A small masked spectrogram model, trained from scratch: 22.8 epochs.
Rows from block 3, named by matrix and row number. Rows with one number belong to one channel. Each number is 50 + 12 x the weight over the matrix's rms, rounded and kept within 0 to 99. All counts start at 0.
# conv1: bottleneck pointwise conv (model.blocks.3.conv1.weight, 96x136x1x1), inputs 0-67
# conv2: growth 3x3 conv (model.blocks.3.conv2.weight, 24x96x3x3, transposed), outputs 0-7, a 3x3 kernel for each
conv1.0:46 58 64 37 40 46 48 46 39 43 48 41 57 29 54 51 53 59 51 53 46 42 49 35 46 29 46 51 37 39 54 43 58 41 76 40 34 57 55 46 44 39 59 57 43 37 47 30 47 32 55 38 44 37 55 62 35 42 59 37 57 59 38 48 57 50 42 60
conv2.0:73 48 29 53 75 64 46 29 55 88 67 79 45 35 62 44 43 51 51 65 55 58 38 62 45 51 46 45 65 49 56 36 39 70 58 64 37 66 66 59 56 63 34 26 65 57 33 53 50 61 33 55 55 40 41 49 49 63 49 59 56 35 58 45 53 47 57 44 53 82 32 68
conv1.1:57 46 52 15 42 41 60 51 42 62 45 53 29 31 52 51 57 41 50 60 57 48 58 51 55 51 53 52 45 56 54 48 40 43 50 61 46 61 50 51 49 47 53 50 35 46 42 42 40 36 75 43 37 37 43 48 43 35 50 58 45 74 63 70 58 49 41 31
conv2.1:44 53 54 48 32 50 51 81 45 55 41 45 45 47 32 55 52 54 56 42 47 48 42 68 49 65 54 71 49 56 72 61 57 54 80 46 49 41 31 61 49 29 55 43 71 44 52 37 63 42 38 64 27 19 67 46 69 61 42 46 58 60 44 62 83 47 50 51 64 40 74 51
conv1.2:42 48 66 38 46 43 39 44 54 42 53 50 59 66 32 48 59 35 45 39 37 43 47 40 60 27 36 38 63 43 51 56 65 43 43 60 53 41 54 71 51 43 52 38 33 34 56 48 44 83 18 47 63 35 52 29 53 49 57 48 48 53 38 41 44 35 31 50
conv2.2:46 59 46 42 40 52 56 76 29 54 45 43 70 49 36 57 46 38 57 28 52 52 49 57 55 53 57 60 47 55 58 43 23 33 45 54 42 13 42 44 60 17 45 59 57 41 64 45 59 48 34 62 47 30 59 41 42 49 45 62 55 58 43 74 24 46 44 55 60 48 69 41
conv1.3:58 47 57 39 55 69 54 63 62 41 44 65 48 44 51 55 50 63 29 44 45 54 53 51 46 57 55 54 59 74 65 44 46 42 49 73 31 46 59 43 54 41 43 46 58 29 52 52 59 82 39 45 54 57 35 53 58 16 52 43 45 41 61 43 34 25 30 46
conv2.3:46 52 51 46 37 71 57 54 59 44 35 75 51 57 40 48 60 37 54 55 58 63 29 41 46 53 62 55 55 48 49 46 48 60 38 67 64 57 57 55 50 68 66 75 52 61 47 36 41 42 44 38 56 52 39 56 43 36 41 44 60 81 57 47 62 43 43 61 55 65 43 42
conv1.4:58 66 39 48 42 47 52 39 41 68 68 51 56 44 68 47 37 59 72 68 45 46 43 43 53 42 42 45 29 40 57 36 63 64 66 59 41 56 50 43 63 43 45 46 55 60 49 39 55 47 39 74 54 33 45 32 41 43 36 40 47 57 46 36 49 81 49 29
conv2.4:63 73 75 35 37 53 51 45 63 54 39 46 35 57 68 40 69 37 32 48 40 34 46 43 59 61 37 57 48 35 56 31 65 80 72 39 60 56 51 44 56 36 40 73 65 60 42 50 43 74 43 41 44 52 59 62 37 40 39 36 54 54 61 78 18 37 58 56 55 79 42 45
conv1.5:44 50 44 49 43 37 46 36 37 57 46 69 42 43 47 45 55 58 47 49 30 48 28 41 48 48 69 65 59 37 34 25 35 53 41 65 39 53 73 58 40 62 49 57 48 35 32 34 58 36 48 62 49 40 45 52 51 33 41 60 47 32 51 55 49 27 70 63
conv2.5:45 52 39 47 60 53 48 49 43 50 44 46 40 56 59 56 48 36 36 43 81 48 44 53 62 39 37 50 49 43 40 42 68 70 23 69 58 46 70 44 27 56 67 52 44 55 31 65 51 44 51 69 42 39 59 63 72 49 36 55 32 47 49 56 56 79 46 49 13 51 39 81
conv1.49:47 44 56 27 60 47 62 43 74 52 36 62 41 50 45 44 52 38 47 44 56 51 53 79 48 66 44 52 38 78 50 53 66 39 58 50 43 48 60 45 35 45 37 61 41 54 56 31 57 42 61 36 59 35 39 38 64 38 40 40 48 52 48 39 54 40 32 35
conv2.49:58 46 52 59 36 63 42 39 51 50 50 39 62 37 32 54 56 40 57 52 54 60 52 69 38 65 54 57 40 47 53 60 34 48 49 54 40 33 48 43 54 42 48 53 31 18 70 55 49 39 43 72 36 28 61 44 73 57 46 37 46 53 48 53 77 37 66 53 51 31 47 67
conv1.50:55 37 53 26 40 49 58 45 35 49 55 38 53 43 60 27 59 36 58 46 42 30 53 43 73 57 51 38 28 53 55 51 35 31 45 43 59 49 49 56 51 52 58 62 48 52 55 52 19 50 32 40 31 27 46 40 55 55 47 50 47 52 22 70 47 58 60 35
conv2.50:40 72 59 34 52 61 47 44 50 44 48 36 56 57 64 40 39 49 63 41 43 56 59 34 44 51 63 43 47 52 43 48 70 33 62 53 53 48 49 31 58 52 45 33 42 51 69 56 42 38 51 46 48 70 47 43 56 47 52 50 40 45 50 55 79 46 59 68 49 50 64 31
conv1.51:32 61 40 39 61 48 39 40 42 49 37 51 61 63 39 46 47 50 57 65 54 30 50 43 56 63 35 40 37 44 54 49 61 58 57 44 44 48 56 60 56 43 58 46 38 48 60 40 31 42 28 37 47 45 43 60 56 51 39 41 59 44 32 55 85 60 49 42
conv2.51:83 59 34 29 54 53 31 40 52 63 55 51 44 37 42 52 51 50 44 64 66 64 50 52 42 52 45 42 41 44 53 40 51 39 62 48 32 50 37 48 35 42 51 48 55 56 90 33 24 54 44 64 40 82 50 56 46 52 42 45 55 57 66 68 17 54 30 66 49 63 56 34
conv1.52:34 58 60 58 47 63 38 57 48 38 64 55 33 37 49 36 48 66 45 66 39 52 38 53 50 37 39 53 41 55 40 35 50 52 53 60 61 56 51 44 58 61 48 45 47 42 47 85 51 43 55 63 46 49 46 45 55 53 54 58 50 55 63 72 41 71 76 51
conv2.52:47 56 42 61 61 40 46 51 61 46 33 71 39 52 26 67 50 54 38 36 46 38 53 40 57 59 42 38 67 48 42 43 45 40 39 50 59 41 48 66 52 36 44 50 48 53 41 40 57 37 46 55 55 63 49 48 40 50 65 54 57 64 45 49 80 36 45 43 50 38 65 41
conv1.53:53 49 48 36 52 61 49 65 68 32 40 27 64 33 37 54 53 40 45 50 43 50 54 62 53 52 49 87 47 56 31 67 69 45 44 42 41 42 38 41 45 55 49 52 59 56 71 67 51 51 52 61 36 39 67 52 58 43 45 59 34 46 43 68 40 71 44 39
conv2.53:37 48 42 62 44 57 41 56 60 19 49 43 47 38 47 71 53 58 44 55 61 44 36 55 44 41 37 47 63 48 44 70 45 43 40 26 39 31 31 60 54 60 76 51 50 48 58 49 60 67 61 52 45 30 62 60 49 39 63 54 38 35 31 53 34 69 46 44 36 40 45 40
conv1.54:61 42 72 40 48 40 69 45 51 59 61 66 33 39 62 53 64 41 65 34 46 34 50 52 40 41 41 50 48 69 49 33 47 52 51 36 35 62 57 54 48 61 52 56 58 43 48 42 50 41 28 26 28 48 59 51 50 54 38 59 44 33 37 78 29 36 44 56
conv2.54:32 29 66 84 46 37 43 34 38 57 54 46 64 51 52 52 52 62 51 35 63 58 59 42 44 47 47 54 39 55 42 57 57 39 35 52 36 52 34 70 58 62 26 43 56 29 46 40 52 36 93 55 64 80 47 52 41 50 46 52 54 61 41 25 29 77 49 25 57 44 28 44
conv1.55:51 40 42 37 56 56 29 51 32 33 50 41 53 57 37 63 61 50 44 45 34 46 62 38 42 61 51 53 48 66 49 61 45 51 44 52 61 41 43 57 45 48 53 46 32 55 73 59 58 48 32 53 47 50 57 50 42 60 34 65 50 45 63 52 55 62 52 52
conv2.55:56 50 76 45 54 63 52 45 27 45 57 36 44 50 49 42 48 44 57 45 67 56 39 36 59 64 42 44 47 69 43 48 50 34 34 48 38 66 41 43 68 54 51 43 55 46 48 65 68 44 43 35 74 56 44 37 37 74 56 48 62 63 65 52 61 38 36 56 76 53 53 54
conv1.56:41 56 55 41 49 62 31 39 50 43 42 61 44 33 49 40 65 65 47 43 44 57 47 41 40 55 30 42 48 35 32 60 68 57 48 40 34 32 46 45 53 45 62 44 50 53 44 37 42 32 41 63 54 76 53 44 72 45 74 61 37 48 46 51 56 36 47 43
conv2.56:59 39 50 35 36 56 42 51 42 56 48 40 49 45 28 51 54 47 39 64 46 42 76 69 50 51 46 43 49 36 32 52 64 49 63 43 23 63 73 40 38 42 54 21 35 52 44 47 50 56 43 53 74 58 54 77 54 36 33 66 45 58 29 46 38 72 48 52 42 56 35 59
conv1.57:63 60 45 35 58 44 44 39 47 48 60 46 28 29 69 47 55 63 53 51 24 31 37 42 58 60 51 49 50 61 64 44 67 31 48 55 44 52 50 65 54 75 69 43 61 49 53 35 56 48 48 29 63 53 32 50 52 59 54 69 62 67 46 41 39 27 51 47
conv2.57:53 55 45 44 40 40 52 45 30 54 40 47 39 50 60 60 73 53 70 59 33 39 24 85 47 47 51 44 38 38 46 42 59 56 33 56 32 53 62 41 46 35 50 62 40 63 73 30 57 42 57 36 69 35 33 40 48 45 60 67 31 55 34 47 48 53 58 50 49 69 59 36
conv1.58:65 43 73 59 45 46 44 50 28 26 56 54 60 64 45 45 48 38 31 57 50 68 40 41 45 61 46 55 49 40 53 47 47 39 75 49 44 42 54 52 73 45 39 54 29 56 41 54 35 48 45 42 49 34 53 41 31 39 45 31 44 40 64 68 58 44 59 67
conv2.58:53 57 47 29 42 40 57 49 46 65 52 59 47 52 50 74 63 88 43 54 55 57 46 46 46 57 46 39 45 49 30 59 55 45 53 47 53 56 51 48 56 74 25 48 28 35 78 63 41 50 33 51 44 66 34 34 44 45 72 49 56 50 65 53 49 30 47 43 66 22 54 48
conv1.59:58 50 70 58 73 48 60 42 42 66 50 60 66 52 55 66 45 55 46 55 42 60 52 53 52 49 43 66 57 53 41 41 39 74 75 52 30 54 54 53 50 63 48 43 51 42 46 41 55 83 67 72 28 44 51 36 45 64 39 43 45 40 41 37 52 39 61 27
conv2.59:46 53 54 42 54 57 47 37 45 42 54 68 54 48 43 54 41 62 33 53 40 84 40 42 55 20 65 48 31 50 46 53 52 49 49 51 38 56 37 51 60 62 39 54 53 20 66 71 55 71 23 61 42 32 48 32 50 37 68 47 52 50 66 43 80 37 38 66 52 39 56 56
conv1.60:60 45 53 30 35 65 38 59 58 55 62 46 40 57 50 52 37 49 56 67 51 49 48 50 52 55 44 61 55 61 57 60 40 60 48 68 41 53 47 50 42 49 29 43 52 60 56 37 47 66 43 50 55 46 44 45 63 41 41 53 73 64 42 43 43 45 53 16
conv2.60:52 21 44 60 47 57 64 51 55 55 27 50 51 45 39 51 50 31 65 42 46 45 29 73 57 38 47 53 54 55 52 50 50 41 40 78 45 31 36 47 49 36 52 67 55 75 50 36 38 29 58 49 38 29 50 53 53 39 55 51 54 40 56 50 49 54 59 60 57 62 50 49
conv1.61:63 41 44 73 50 61 43 37 62 45 50 37 38 69 43 74 51 52 39 35 52 52 35 48 46 49 28 58 54 46 39 40 59 52 44 57 62 49 56 42 45 38 50 58 54 43 48 46 60 69 55 40 52 63 41 62 48 44 55 52 38 42 62 50 29 50 61 45
conv2.61:51 49 53 50 46 70 44 61 44 40 33 64 36 52 60 53 46 45 60 50 28 41 52 47 48 45 64 48 50 39 44 55 59 20 41 56 38 54 53 38 45 64 46 59 46 21 78 39 54 48 50 46 78 35 53 51 30 53 47 71 58 50 53 38 91 45 43 37 56 52 30 50
conv1.62:39 31 26 43 50 54 46 34 37 37 53 45 30 36 41 45 63 43 48 55 49 35 64 45 43 50 39 40 49 35 55 23 68 44 56 45 50 79 68 50 67 33 31 64 40 35 50 56 49 75 52 42 72 36 37 53 65 38 39 41 41 47 56 43 59 54 63 56
conv2.62:52 51 36 40 46 54 35 59 43 62 58 53 45 48 33 48 37 66 49 60 46 51 48 60 52 38 45 54 67 41 76 49 35 56 37 74 63 45 48 47 69 48 45 32 60 75 13 40 33 49 57 57 41 75 59 49 27 56 56 64 52 51 36 67 50 48 42 65 56 46 53 33
conv1.63:44 58 50 56 41 43 58 67 41 57 73 64 37 56 41 58 37 50 47 58 61 55 48 55 50 41 49 62 47 41 45 46 35 35 36 72 42 40 62 47 41 22 32 41 67 37 51 39 65 47 59 57 53 67 57 39 43 37 36 54 38 50 57 51 65 41 54 60
conv2.63:35 38 44 57 56 69 58 49 37 49 49 53 52 60 52 55 46 46 45 25 55 67 36 32 29 55 48 64 44 39 32 29 53 57 82 56 49 47 44 47 60 43 50 56 43 38 41 77 38 71 37 45 73 42 61 60 33 53 49 60 41 32 59 55 51 49 53 57 55 57 26 45
conv1.64:54 57 45 48 60 52 30 53 54 61 37 41 64 34 56 34 46 48 37 37 34 46 42 54 46 58 46 71 55 42 34 60 32 31 43 36 45 42 48 55 70 57 51 44 64 33 53 63 41 38 53 56 55 56 46 60 52 53 63 44 53 45 52 41 45 56 46 46
conv2.64:58 54 38 42 53 51 31 53 36 36 51 64 50 40 37 76 49 59 31 58 78 39 53 60 42 39 40 42 51 48 46 55 39 50 32 72 54 40 63 56 37 61 40 38 46 36 62 72 33 39 58 60 47 30 69 60 71 35 51 53 21 60 35 40 52 60 56 55 40 47 78 46
conv1.65:51 36 50 59 56 45 63 56 45 57 35 53 60 39 59 53 35 52 42 44 50 40 46 50 41 63 48 67 43 44 38 33 45 55 67 68 67 42 38 42 45 44 36 59 62 50 51 50 62 47 49 35 40 38 52 42 49 47 30 33 46 56 47 51 64 49 43 39
conv2.65:51 59 47 67 51 72 51 64 42 37 47 56 47 63 66 48 53 34 66 36 53 57 47 49 59 41 42 52 55 64 58 43 31 34 43 68 37 48 53 59 57 56 66 57 49 51 60 23 46 58 38 46 95 17 57 41 53 47 34 58 61 66 58 50 55 47 40 44 66 40 74 35
conv1.66:37 40 62 53 57 36 34 53 53 38 40 53 72 54 31 47 55 54 55 41 50 59 72 46 48 48 55 39 47 71 29 45 24 61 40 51 36 50 41 35 52 67 40 51 53 49 33 48 42 63 50 50 54 42 36 50 50 47 46 56 68 50 43 30 39 32 51 33
conv2.66:61 51 34 34 70 28 70 41 34 44 34 44 65 39 59 62 60 74 56 55 72 50 56 40 51 52 40 35 39 59 65 49 72 42 43 56 30 52 65 53 41 74 40 49 31 60 70 11 42 35 67 45 34 55 46 43 38 58 73 59 36 31 46 44 41 67 51 49 41 74 50 40
conv1.67:58 59 40 51 41 51 42 50 59 57 40 55 34 49 43 49 60 44 56 35 54 47 46 59 43 38 47 47 51 55 47 45 59 35 43 50 62 40 50 53 49 35 21 43 53 55 40 31 35 60 42 50 26 52 50 47 64 37 76 45 50 44 48 64 37 43 44 53
conv2.67:72 25 66 48 36 41 63 13 62 45 49 31 52 52 48 57 43 49 42 39 43 57 53 58 47 58 29 31 46 39 60 37 58 59 65 34 50 64 55 60 46 48 29 37 32 66 37 28 45 54 65 48 16 87 36 57 39 45 60 40 52 46 48 39 45 52 46 35 54 88 38 35
conv1.68:81 63 52 42 54 48 56 63 44 59 61 61 41 45 55 51 54 53 56 51 34 49 63 32 54 41 60 67 63 61 52 41 40 54 62 73 45 54 32 59 48 47 47 36 55 55 44 57 64 62 52 59 51 69 45 39 62 50 51 41 47 44 58 50 51 60 61 35
conv2.68:38 45 30 52 51 67 54 41 43 53 45 62 42 63 39 51 47 31 70 36 66 39 41 50 57 33 43 64 41 38 36 49 58 50 42 66 54 49 29 42 44 49 50 76 58 44 78 48 46 72 31 66 42 31 40 41 41 38 54 51 71 65 55 20 71 46 26 62 47 29 57 63
conv1.69:43 45 50 58 54 50 39 50 39 50 49 42 50 50 47 50 36 41 36 63 49 56 32 53 57 44 52 59 33 45 48 58 64 72 46 45 66 46 56 47 47 49 26 51 33 51 52 53 38 50 45 68 34 45 48 46 49 36 54 45 34 54 39 49 39 49 50 63
conv2.69:48 72 60 49 43 53 62 70 61 39 45 54 61 41 33 52 49 47 46 61 50 32 58 37 68 60 38 50 72 51 46 53 54 39 70 45 38 34 51 48 75 38 43 23 37 42 58 66 60 49 42 48 51 22 43 77 65 44 29 40 61 53 49 64 60 27 53 66 51 48 67 37
conv1.70:35 60 30 59 43 44 56 62 32 57 65 47 52 43 64 35 49 48 50 63 44 40 38 47 46 54 50 45 54 58 59 47 50 42 53 59 33 55 56 54 34 60 54 46 30 49 48 36 59 44 39 39 53 56 50 53 41 41 62 78 45 44 56 67 31 53 74 62
conv2.70:26 58 66 39 41 59 76 37 43 57 49 45 53 38 44 34 46 40 35 45 47 45 45 54 62 47 55 52 58 49 69 70 26 38 45 59 43 58 62 48 45 28 66 56 63 45 04 87 67 46 51 59 54 60 58 66 57 45 44 53 39 56 45 44 46 59 53 43 64 59 38 58
conv1.71:45 69 30 48 40 53 56 67 64 51 51 39 67 43 42 58 62 56 59 47 37 48 59 55 68 41 48 39 50 58 41 60 56 42 58 59 52 51 62 54 44 36 46 70 46 42 49 62 52 68 54 55 55 45 39 31 51 36 38 38 49 53 50 65 44 56 54 32
conv2.71:36 63 45 65 46 35 43 54 43 39 46 62 52 43 44 53 53 44 44 41 52 40 51 59 38 63 49 38 45 62 48 43 60 47 61 29 69 52 70 64 50 41 52 55 50 51 56 34 48 59 34 64 13 60 49 47 40 46 58 60 54 53 49 63 58 52 50 57 50 42 60 70
conv1.72:67 67 43 45 52 48 62 23 51 62 47 64 47 25 54 61 28 66 32 60 43 32 59 32 38 34 40 54 63 48 43 49 34 35 46 49 58 43 30 56 64 48 31 42 60 56 53 44 62 45 61 26 44 40 28 38 56 66 51 57 44 37 33 58 52 31 48 53
conv2.72:56 39 60 46 42 44 55 47 48 49 72 45 45 48 45 36 46 46 70 33 59 55 32 64 53 41 61 54 26 41 49 53 59 48 65 72 41 50 53 38 45 65 55 50 40 33 87 51 59 73 27 31 71 38 48 36 61 58 62 48 50 40 45 33 39 63 24 65 58 49 49 50
conv1.73:39 37 48 43 47 49 63 43 62 60 41 42 45 33 49 44 55 48 40 53 52 46 67 53 45 57 44 53 64 55 59 63 42 39 54 45 60 51 44 67 41 31 37 34 59 60 60 75 67 59 46 42 63 51 43 39 42 42 32 72 54 52 50 35 69 42 60 56
conv2.73:44 81 57 33 39 39 49 45 56 48 43 57 47 60 42 69 55 46 43 27 81 44 48 58 51 40 65 60 16 45 53 66 55 45 58 59 50 29 52 64 68 51 43 41 22 15 69 41 55 54 62 53 27 60 49 23 61 60 57 39 39 66 50 49 53 52 57 41 40 24 65 21
conv1.74:40 41 47 53 55 28 32 46 67 68 53 45 33 55 53 38 60 33 53 62 35 53 33 52 43 53 53 65 47 51 46 56 30 62 41 51 51 47 52 50 44 40 54 52 29 39 52 37 60 26 55 61 65 59 71 38 58 46 43 49 53 55 56 45 61 56 33 48
conv2.74:54 70 42 37 64 38 56 34 38 38 44 43 51 43 48 51 62 67 61 49 61 48 59 53 60 46 46 44 50 45 54 39 61 54 22 65 39 44 58 69 52 55 42 57 37 60 41 42 38 62 42 67 55 26 55 26 40 46 58 69 40 26 42 38 41 58 41 66 48 53 19 68
conv1.75:48 53 49 48 30 48 43 65 65 62 53 47 35 57 45 64 35 42 38 58 41 59 59 47 46 43 59 52 49 68 41 63 74 57 63 51 56 49 45 58 50 41 37 49 55 45 44 47 56 53 41 61 52 57 42 36 66 42 68 65 57 48 41 59 63 55 55 32
conv2.75:65 43 53 49 44 48 36 49 39 47 66 42 48 49 46 56 45 53 36 68 65 44 77 47 47 57 55 25 40 35 37 44 56 74 67 31 23 49 25 60 42 36 52 62 55 76 37 43 48 64 42 52 43 54 52 72 54 63 44 34 34 50 43 51 42 43 47 70 45 69 38 58
conv1.76:78 50 65 58 27 30 52 62 77 41 52 55 55 52 49 51 64 52 56 46 59 45 49 51 42 29 55 48 48 40 65 51 48 58 38 49 45 56 53 50 53 59 39 46 63 45 56 39 35 42 36 45 66 33 61 37 60 53 39 53 41 41 44 53 76 52 60 55
conv2.76:47 49 34 34 50 39 59 56 46 61 58 59 62 35 57 47 49 67 36 73 75 49 40 34 49 56 39 45 48 45 47 71 35 47 47 35 68 47 55 41 41 60 57 41 53 31 66 60 53 48 43 40 51 55 47 43 40 39 49 47 48 42 38 63 39 36 54 57 46 52 66 43
conv1.77:57 39 41 55 53 45 44 36 65 37 58 47 30 52 36 53 54 36 40 42 50 46 62 51 46 36 37 54 46 56 58 47 88 44 40 42 46 62 63 46 38 62 38 53 34 53 24 54 35 42 55 54 38 61 53 50 44 58 60 67 30 53 27 55 45 67 34 51
conv2.77:29 39 50 61 36 77 41 56 20 39 54 42 32 40 51 52 65 52 44 61 75 43 72 60 34 35 46 67 56 35 54 51 37 47 60 40 45 66 32 51 52 57 64 43 46 51 26 58 55 54 42 46 84 40 47 67 46 60 54 33 51 39 64 61 64 53 27 48 83 56 30 80
conv1.78:50 57 55 43 52 58 55 60 43 49 21 48 44 45 50 54 36 46 51 54 37 51 38 44 67 42 55 56 58 40 59 62 43 54 51 45 49 71 61 50 33 73 58 54 32 36 50 44 50 58 56 39 68 42 46 44 52 54 40 51 47 38 45 64 34 44 34 31
conv2.78:45 56 58 54 55 49 36 35 74 46 49 46 59 45 53 50 62 46 53 37 61 53 37 65 58 50 43 39 40 36 55 73 56 32 50 57 39 42 69 25 64 75 56 46 47 40 52 64 67 30 53 41 49 64 27 49 49 47 50 52 67 47 51 48 59 53 48 54 48 39 57 38
conv1.79:58 75 42 39 41 72 69 35 40 55 49 49 41 34 41 41 28 39 63 38 53 38 57 35 52 50 47 73 38 51 30 40 58 49 39 43 36 50 46 50 46 47 62 46 63 50 57 41 42 58 61 42 38 71 48 61 44 53 51 37 49 42 29 60 66 27 72 64
conv2.79:54 36 46 43 51 57 56 37 67 66 40 54 51 59 43 55 39 38 42 43 46 51 37 54 42 40 51 46 44 40 36 46 59 52 67 61 27 42 37 52 52 44 57 39 24 48 63 39 42 39 55 49 45 47 53 67 56 46 55 45 58 43 52 60 40 68 43 56 41 36 47 53
conv1.80:73 17 48 43 60 58 66 61 40 48 49 57 44 41 55 58 45 53 59 54 60 48 45 55 47 41 59 59 54 38 43 47 60 31 53 42 39 40 42 47 53 36 63 60 53 38 71 50 36 42 42 56 42 51 60 46 53 45 31 66 62 37 54 48 33 38 47 58
conv2.80:54 42 38 46 67 39 37 53 57 67 51 52 60 61 47 62 44 75 37 43 49 57 38 62 50 36 51 49 67 40 48 48 36 47 44 44 38 57 44 57 50 59 59 48 52 51 25 75 58 32 39 22 78 63 37 40 57 50 49 42 56 66 42 63 24 41 27 65 41 57 48 49
conv1.81:44 45 49 43 71 58 62 58 50 57 61 40 42 42 46 49 44 54 51 54 57 58 64 45 49 54 21 45 45 50 45 57 81 39 53 51 60 40 55 54 32 52 48 51 51 48 56 43 44 44 48 44 40 52 52 42 53 51 69 58 45 39 56 58 30 46 39 29
conv2.81:29 36 42 36 38 52 58 62 46 52 51 26 45 42 57 40 67 53 26 67 63 38 75 37 34 37 60 40 43 52 58 33 49 79 54 24 47 36 43 74 30 45 57 72 56 45 34 40 44 60 56 41 43 73 52 83 58 33 59 53 54 14 32 47 46 34 50 53 54 62 38 39
conv1.82:49 62 47 49 44 50 61 32 56 51 44 66 54 59 39 54 65 54 64 43 37 54 53 53 67 47 44 47 28 53 40 47 42 51 55 37 53 42 47 51 36 51 46 57 66 41 28 63 48 55 59 34 39 44 42 62 62 55 46 47 38 57 51 41 71 59 38 34
conv2.82:49 71 59 54 34 47 37 46 54 51 57 49 50 39 63 48 45 48 53 27 45 55 48 59 40 55 61 41 46 61 50 53 55 59 58 62 56 47 44 38 55 89 42 30 09 30 68 52 61 51 22 63 23 45 58 58 51 47 47 43 49 44 51 55 59 40 53 68 52 39 54 28
conv1.83:61 38 46 44 50 50 39 41 45 40 66 44 36 46 60 49 56 47 52 62 39 53 42 68 58 50 44 42 47 51 48 49 33 45 50 46 49 36 48 67 52 54 46 74 45 49 73 51 42 53 41 41 43 53 48 43 58 44 53 41 42 46 39 48 50 45 50 36
conv2.83:27 60 64 60 59 37 44 49 23 46 50 38 43 61 46 54 50 54 43 63 72 39 63 77 52 24 18 48 55 24 48 54 44 61 53 56 47 32 40 54 46 43 56 75 75 62 24 60 28 33 71 50 50 85 36 69 32 51 55 61 58 21 54 74 20 54 59 47 63 52 53 46
conv1.84:51 57 60 56 58 42 44 52 45 50 45 52 53 55 45 62 46 41 36 46 50 51 50 35 50 57 46 51 41 59 48 41 41 59 36 55 49 34 52 67 56 39 43 69 51 59 61 47 58 55 57 48 53 47 47 46 57 51 70 51 39 58 51 46 44 45 84 49
conv2.84:37 51 51 58 58 48 30 48 61 57 45 61 65 39 53 64 50 60 43 56 68 52 62 53 48 34 32 41 46 60 53 64 28 52 51 54 40 43 30 72 65 51 46 59 50 51 33 68 42 33 45 57 32 60 55 73 54 61 24 51 43 35 55 63 48 47 53 38 49 50 55 59
conv1.85:58 39 44 59 48 55 67 51 49 46 52 56 38 42 41 44 59 47 35 62 41 48 58 34 46 46 52 34 42 58 51 45 50 42 46 45 47 69 59 39 37 45 30 54 54 55 37 64 61 41 52 50 65 63 47 49 64 50 36 61 64 52 39 49 41 38 35 52
conv2.85:42 38 63 49 55 50 43 52 44 60 59 58 54 58 49 48 32 52 31 78 50 44 42 53 51 56 46 37 51 42 54 70 53 50 42 48 44 49 59 60 36 39 47 60 43 61 31 58 60 25 69 55 67 76 43 54 44 49 79 65 54 35 48 51 25 88 52 49 52 58 47 36
conv1.86:69 38 60 38 43 42 50 47 40 66 36 74 37 51 49 37 53 39 54 50 36 62 43 36 43 47 57 49 40 67 17 48 78 52 41 49 53 50 41 39 54 51 68 49 51 45 58 37 54 47 45 64 44 31 56 67 45 44 63 55 30 45 61 48 64 47 48 52
conv2.86:37 39 63 53 33 41 53 46 52 39 44 32 55 54 44 47 36 32 56 53 46 47 67 49 63 34 45 52 38 53 60 41 59 80 62 45 38 61 34 50 42 63 35 29 43 69 22 51 56 64 44 50 62 19 49 53 62 35 44 30 46 52 41 42 67 42 64 61 56 57 44 56
conv1.87:31 37 39 69 41 53 52 53 47 45 54 57 71 42 48 44 43 41 30 45 61 38 50 60 39 49 28 48 47 42 43 55 54 40 48 43 45 45 45 54 61 48 41 46 55 44 58 49 46 35 67 69 45 47 39 32 56 40 46 38 56 41 34 80 44 44 43 39
conv2.87:33 33 48 66 62 65 50 47 47 41 47 33 44 58 40 49 54 50 44 41 66 50 56 74 33 49 48 47 40 59 58 58 25 56 42 47 42 48 65 48 53 49 51 74 63 69 28 54 67 66 38 48 48 47 56 49 50 59 29 53 50 49 53 53 47 42 44 48 62 42 53 50
conv1.88:45 46 49 35 50 46 41 75 61 68 42 27 48 44 57 52 40 66 37 61 48 45 46 54 30 59 35 53 42 55 42 34 46 44 39 40 50 41 48 39 57 62 34 58 37 53 64 70 48 58 49 44 42 45 55 55 27 44 42 63 45 35 42 45 47 59 26 57
conv2.88:37 39 53 53 42 30 44 48 51 44 64 33 30 46 62 70 38 69 18 65 81 45 50 51 52 39 30 57 58 59 66 58 43 58 41 40 39 49 43 61 36 78 51 46 30 62 28 43 43 49 53 50 47 40 55 47 53 60 53 47 21 46 37 57 59 41 65 46 52 53 73 58
conv1.89:45 42 36 48 35 44 53 58 56 42 31 59 72 64 62 49 41 43 49 45 62 47 31 41 31 38 54 51 43 49 50 41 30 34 47 49 39 56 41 46 52 65 44 51 44 59 40 42 31 67 37 62 39 34 34 42 50 30 58 44 36 40 53 58 48 67 59 53
conv2.89:44 41 37 60 54 52 53 64 64 66 26 32 48 42 61 56 43 62 49 55 48 51 55 62 62 53 43 53 71 48 62 55 47 49 52 64 60 38 51 27 62 36 60 68 68 45 64 34 65 40 31 23 70 51 39 41 38 65 40 53 50 52 75 53 32 37 36 63 51 59 60 45
conv1.90:40 32 56 54 54 64 51 40 27 49 38 50 56 33 53 33 44 52 57 49 38 48 47 36 63 62 53 52 30 58 45 45 40 57 47 59 51 45 40 51 63 40 39 46 37 45 49 64 53 28 59 44 53 51 51 66 46 44 52 49 51 76 53 68 43 52 54 49
conv2.90:51 66 52 49 33 40 33 71 47 59 36 49 35 55 48 62 72 55 18 63 59 45 64 45 43 37 55 43 48 52 50 62 47 51 44 51 60 57 54 61 31 32 57 62 49 52 28 48 55 42 64 34 49 57 63 60 77 56 48 43 41 43 32 67 45 38 37 63 33 40 44 32